Weights of a small contrastive audio-text model: text encoder activation gelu.
Rows from block 9 of the audio encoder of a small contrastive audio-text model, named by matrix and row number. Each number is 128 + 24 x the weight over its row's rms, rounded and kept within 0 to 255. All counts start at 0.
After each channel's rows are labels from the 100 clips, of 14848, where the channel reaches its highest value: "strongest on" is what is common among them. Only what is clearly more common there than usual is listed. The data: struck, bounced, scraped and rolled objects made by modal synthesis.
# conv: pointwise conv (encoder.blocks.9.conv.weight, 192x192x1), inputs 0-95

conv.169 [100 122 127 150 139 136 124 130 128 177 134 104 105 101 169 119  79 119 153 114 132 161 129 155 126 125 107 139  93 152  94 145 147 147  49 100 149 146 108 127 133 121 143 148 106 125 122 155 140 129 138 186 131 115 154 143 150 139 112 132 134 104 128 129 159 133 112 141 166  97 113 154 123  39 116 138 164 143 164 129 101 151  91  94 122  88 141 117  97 132 118 136 125 121 134 120]
strongest on: repeated hits; ceramic-like damping

conv.32 [145 134 132  89 135 113 172  81 124  97 115  92 138 178  87 145 135  98 168 133 132 142  83  86 118 126  87 123 168 153 152 104 134 135 123 134 160 101 174 110 148 144 126 117 149 139 154 144  98 115 133  93  85 137 116 107 134 117 107 138 140 125 109 133 113 120 105 112 140 123 174 129 119 130 171 125 113 116 127 111 130 121 116 219 100 119 118  88 113 156 131  79 112  95 117  98]
strongest on: steel-like damping; repeated hits

conv.163 [139 100 145 136 150  65 143  99 152 132 135 152 137 121 121 138 131  96 144 112 111 135 116 132 151 138 135 148  95 109 137 119 120 118 157 130 127  86 152 134  94  85 117 124 125 154 145 106  83 139 129 136 143  50 112 150 144 107 166 142 157 165 115 148 125 120 102  92 147 132 129 105 149 165 114  42  98 140 147 128  80 126 153 150 165 101 144 101 119 104 202 140 103 173 141 110]
strongest on: hard striker; action: repeated hits; clipping; text has "clipped"

conv.133 [118 116 126 149 128  90 134  69 103 154 127  94 158 126 131 125  99 115 115 150 143 111 106 192 162 152 143 155 126 143 117  96 103 143 125 119 125 124 138 121 124 103 139 118 132 107 149  83 128 112 121 142 103 166 128 142 128 133  52 139 111 168 118 133 135 121 161 170 120 124 129 115 109 127 109 145 129 141 128 162 127 121  83 131 104 131 100 127 124 134 175  98 123 136 158 118]
strongest on: small; closed tube

conv.128 [137 105 113 117 144 139 104 113 129 123  94 145 148 128  93 144 124 139 106  98 113 133  94 113 117 131 100 122 143 112 106 117 114 106  74  36 114 122 111 125  88 132 119 132 143  97  67  60 151 144 117  56 161 114 149 110 151 116 122 122 101 135 104 110 143 114 116 107 128 117 133 125 131 103 130 145  94  63 131  96 141 138  75 110 123 144 136 144 121 135 166 132 133 119 109 155]
strongest on: steel-like damping; repeated hits

conv.56 [ 84 164 119 120 154 139 124 110 118 105 113 124 124 125 112 146 131 141 110 137 142 126 128 111 144 138 132 151 179 141  93 136 128 208 129 144 174 163 113 110 135 119 101 142 117 113 161 134 102  95 120 174 161 129 118 132 128  95 114 130 154 153 126 102  64 107 114 140 131 165  92 147 133 125 183 106 132 111 125 121 126  86 135 135 123 153 143 114  92 126  96 122 151 148  94  93]
strongest on: pink noise; muffled (low-pass); white noise

conv.124 [115 140 147 128 107 138 138 144  97 120 111  66 140  95 116 111 141  83 113 203 147 106  86 103 128 102 150 151 134 144 138  97  89 146  96 140 147 129 150 109 171  93 105 114 126 118 143 150 153 135  68 160 130 115 146 110 141  97 123 208 133 102 125 122 109 147 127 137  98 120 131  72 127  90 145 149 124 125 121 152 119 143 100 136 161 110 145 116 152 143 154 147 134 121 133 147]
strongest on: thin (high-pass); hard striker

conv.186 [ 87 106 129 102 164 141 129 114 114 108 126 134 114 140 123 152 146  79 133 143 142 199 126  98 100 164 158 121 118 110 133 106 136 124 187 134 114 126 137 132 145 115 155 146 144 137 117 143 113 133 141 143 185 120 134 154 138 134 114 138 142 136 119 130  75 161 124 128  98 119 130 157 100 143 123  95 116 138 123 107 106 131 133 114 124 101 114 141  94 146 149 118 101 155 151 115]
strongest on: repeated hits; ceramic-like damping

conv.161 [135  97 134 108 129 109  87 113 141  90 152 128 138  99 134 157 127 136 178 168 127 102 129 140 168 143 185  96 139 100 140 125 150 133 157  93 109 115 142  84 104 112 115 160 142 148 126 140 136 145 103 130 111 150  55  92 105 153 119 129 143 127 157 103 136 169 139 186 127 156 135  86 123 117  50 104 110  97 110  84 131 128 138  88 112 123  62 145 113  76 141 119 108 122 163 146]
strongest on: small; membrane; round plate

conv.37 [ 87 104 159  62 132 123 124 127 113 110  82 131 148 135 145 132 131  93 146 169 135 194 130 154 154 120  92 140 104 147  99 132 132 109 162 155 150  97 109 107  95 113 147 177 134 105 119 150 104 123 112 119 143 149 127 172 147 106 129 121 140 134 121 105 113 159 142 123 119 108 111 100 125 115 117 125 103 111 131 107  99 121 127 123 125  84 135 119 150 160 126 113 100 109 145 133]
strongest on: repeated hits; ceramic-like damping

conv.162 [113 149 163 123 156 153 132 106 140 128  83 139 164 129  98 107 114  98 113 129 149 118 119 120 100  84 104 124 100 152  90 145 134 155 102  44 131 133 141  91 124 110 119 112 141 120 102  90 131 148  90 102 139 138 125 134 158 139 150 134  95  93 120 129 134  95 128 146  88 100 100 210 142 120 102 111 154 112 132 119 123 113  85 107 158 136 148 110 133 114 127 134 127 151 112 191]
strongest on: repeated hits; string

conv.3 [ 94 109 116 114 149 114 121 111 136 142 144 110 118 111 155 115 105  73 124 167 150 114 146 150 122 134 121 129 125 118 130 167 106 120 105  90 168 139 117 156 127 147 117 110 109 113 127 137 114 130 127  49 154 107 137 117 148 148 124 141 124 135 131 121 140 124 142 136 130 110  96 168 133 119 108 131 155  73  86 137 108 104 140 143 164 127 108 143 100 142  89 125 122 134 152  73]
strongest on: repeated hits; wood-like damping

conv.12 [153 143 151 131 121  73 111 150 141 109 105 126 105 113  99 137 148  91 114 107 140 121 130 155 135 171 141 129 116 130 106 123 122 132 172  97 125 165 140 111  76 138  79 129 126 134 149 129 132 114 101 111 102  16 152  65 128 107 136 118  97 169 126 130 144 113  79 121 142  91 157 109 132 143 136  77 114 142 115 132 129 140 125 101 135 137 134 113  95 118 145 129 106 117 112 125]
strongest on: ring; one hit

conv.19 [126 204 118 167 141 138 118 132 118 136 127 110 134 148 151 146 110 119 138 142 121 102 132 145 119 128 145 114 148 141 131 115 124 126 107  87 149 166 123 147  87  95 129 153 143 129 198 146 135 153 126 102 110 138 103  95 134  94 114 141 157 130 129 147 103 163 116 111 143 149 140 154 125 123 111 111 142 193 109 127 133  78 150 109 160 115 115 146 131 154 178 140 151  87 108 160]
strongest on: steel-like damping; white noise

conv.115 [120 165 100 144 136 115 108 137 139 134 137 152 146  83 162 128 104 110 114 167 135 134 144 122 146 123 179 114 132 124 152 109 146 141 118 167 127  93 143 118 127 147 120 103 110 100 119 103 116 119 154 157 142 134  98 143 121 123 141 102 102 141 143  70 135 175 136 110 112 115  82 109 122 137 144 103 145 109 129 120 113 118 131 139  70 148 126 157  97 118  80 145 115 145 127 115]
strongest on: hard striker; scraping; action: rolling

conv.110 [131 129 138 169 148  90 140 125  91 120 137 137 111 122  98 157 110 143 125 129 116 146 137 121 122 128 129 128  95 150  96  23 148 135 138 129 138 130  72 143 130  93 125 100 103 127  93 164 138 152 138 203 174 152 130 109 117 136 146 126 122 113 109 118 112 117 123 119  86 120 126  63 110 127 138 106 107 142  87 114 135  95 178 115 145 148 113 128 107  95 127 123 107 101 107 179]
strongest on: striker: soft; large; thin (high-pass)

conv.62 [139 123 133 160 127 101  88 141 149 131 124 110 105 119 156 120 152 115 145 137 158 125 131  84  96 158 110 135 177 134 120 124  89 115 141 112 113 126 162 143  96 115 132 137 116 156 137 123 125 125 131 138 122 149 143 167 125 122   0 108 103 133 145 152 114 132  79 156 108 119 124 134 134 141 158  82 156 146 128 110 143 132 180 120 130 129 147 128 148 132 104 147  83 166 157 123]
strongest on: small; striker: soft; bar

conv.138 [125  88 150 135 164 132 124 135 128 150 141 144 132  82 131 123 138 133 138 153 122 157  72 144 117 176 125 137 149 139 124 113 110 112 154 127 119 121 116 143 121 120 114  90 136 127 135 172 121 140  41  93 176 122 145 134 179 125 152 221  64 156 130 119 125 145 172  99 135 144 171  96 136 145 159 181 166 116 139 128 167 111 120 141 112 139 143 179 158 149 124  95 158 126 138 160]
strongest on: thin (high-pass); hard striker

conv.75 [150 122 125 128 135 100 117 139 118 114 106 146 120 113  77 157 119 131  78 126 144 110 163 101 117 156 115 145 148 145 123 158 127 129 139  69 129 107 124 124 120 150 132 123  91 107 156 112 163 136 143 123 117 134 175 109  99 162 138  96 166 133 134 137 116 123 132 101 139 108 162 134 134  80 150 123  78 162 119 144 148 111 122 152 207 120 122 128 133 130 147 105 132 102 139 154]
strongest on: striker: soft; muffled (low-pass)

conv.118 [120 100 109 107  96  85 121 115 142 126  86  98 135 143 105 142 128 127 100 135 124 104 126 128  35 128 147 135 168 125 117 134 135 103 156 147 139 120 135 135 111 113 169 153 140 126 139 131 121 131 122 119  99 181 142  95 124 141 174 131 133 120 123 122 157  68 160 128 135 168 156 131 126 159 138 133 142 150 116 151 139 116 139 100  99 118 123 156 118 135 130  86 123 109 146  99]
strongest on: small; round plate

conv.84 [ 97 153 144 102 100  93 122 144  98 109 117  92 103 138 108 124 124 132 137 148 108 112  89 102 128 123  99  74 126 158 136 124  73  93 120 181  99 152  66 102 141 146 106 120 160 122  82 140 111 109 126  92 146 138 144  97 125 134 115 141 140  99 119  99 153 144 111 162 123 116 146 126 133 143  91 125 125  97 125 131 123 123  73 111 117 145 143 118 159 138 152 122  79 149 134 128]
strongest on: hard striker; muffled (low-pass)

conv.105 [122  95 127 121 136  95 109 138 154 120 151 127 118 120 140 109 124 104 112 131 123 140 123 134 125 167 100 128 112 120 156 131 163  87 133  43 134 138 139 131 151 130 108 118 103 143 178  91 136 102 136 114 116 144 119 161 101 110 103 105 144 139 129  91 149 134 120 138 141 132 123 141 139 104 126 154 126 169 137 147 127 100 107 150 159 115 119 125 135 117 153  82 121 129  72  19]
strongest on: small; bouncing; bar

conv.160 [119 111 155 133 143  87 104 153 131  79 152 119 101 140 117 134 132 138 110 140 108 165 152 106 110 141 114  98 108 118 119 117 175  75  92  78 124 145 167 120  91 121 130 120 101 131 135 110 124 137 100 147 160 132 140 133 122 140 102 109  81 143  98 165 128 143 127  98 111 124 203 120 139 112 157 140  92  95 143 102 146 115 133 162 177 130 130 155 140 148 124 106 112 136 128 140]
strongest on: hard striker; clamped rod

conv.181 [113  93 117 139 128 102 110 143 107 164 120 156 153 152 100 100 122 103  87  88 156  94 101 165 174 120 111 127 121 113 110 161 128 111 179 152 123 120 194  99 131 130 134 134 150 125 163 126 152 181 115 110 113 147  42 124 126 136  95 121 140 135 126 130 120  96 143 163 136 156 155 135 133 145  94 153 117 144 112 133 151 110 159 144  99 140  69 119 127 114 136 126 139 175 104 124]
strongest on: small; square plate

conv.26 [107 132 129 118 164 132 147 112 129 138 134 121 155  81 128 132 160 149 139 122 131 124  88 115 115 138 103 162 140 159 128  89 129 218 111  95 122 137 128 125 157  88 157 113 129 143 164 146 112  96 152 118 171 147 148 152 133 128 154 144 124 139 144  80 132 104 123 105 121 152 111  89 150 152 103 130 138 124 154 112 121 103 142 127 128 115 140 111 137 131 109 126 140 114 133 105]
strongest on: pink noise; rumble; muffled (low-pass)

conv.61 [154 112 103 114 104 174 133 154 132  87  85 119 142 159  93 123 145 119 118 105 135 178 127 116 128 149 141 124 161 133 128 167 139 130 116 105 137 105 124 143 140 157 119 163 134 138 148 125 132 117 150 143 118 127 115 106 128 139 135 163 142 145 137 150 103 120 120 141 144 108 119 100 110 143 119  99 122 136 150 142 118 162 154 163 136 136 113 111 125 156  93 129 117 139 115 183]
strongest on: striker: soft; clipping; text has "clipped"

conv.11 [ 88 124 153 128 140 155 141 135 142 126 110 118 138  95 141 135 169  82  94 163 138 176 125 131 100 150 119 139 102 150 152 153 144 129 114 100 134 121 162 130 171 110 132 107 145 102 123 196  95 107 129 127 146 142 126 129 124 108 144 160 134 113 113 122 121 149 126 137 127 101 104 138 135  87 123 113 101 165 110 109  99  81 104 138 121 123 112 133 102 105 125 141  98 159 117 131]
strongest on: repeated hits; thin (high-pass)

conv.44 [125 131 116 141 101 125 105 117  68 163 134 113 136 151 154 122 126 137 136 149 109 131 104 142 171 150 109 115 147 145 117 137 130 137 146 143  91 102 143 106  96  85  90 154 108 126 141  95 134 143  93  98  73 114 131 170 127  98 151 142 132 167 143 123 105  85 121 118 112 138 132  99 141 199 134 170 139 141 141 119 136 103 142 129 141 102 145  95 129 168 123 147 168 103 106 120]
strongest on: small; wood-like damping; ring

conv.140 [130 117  80 110  93  75 141 126 122 122 131 133 119 111 131 145  95 122 123 115 123 117 136 129 109 161 133 115 126 151 128 138 159 110  88 130 140 140 115 110 166 125  88  96 109 103  73  99 143 126 135 148 160 109 114 123 135 134 114 131 156 111  98 126 184 136 121 121  99 125 107 119 128 135 119 120 131 107 143 103 129 127 158 121 112 141 117  97 146 126 115 126 133 137 149 188]
strongest on: striker: soft; muffled (low-pass); membrane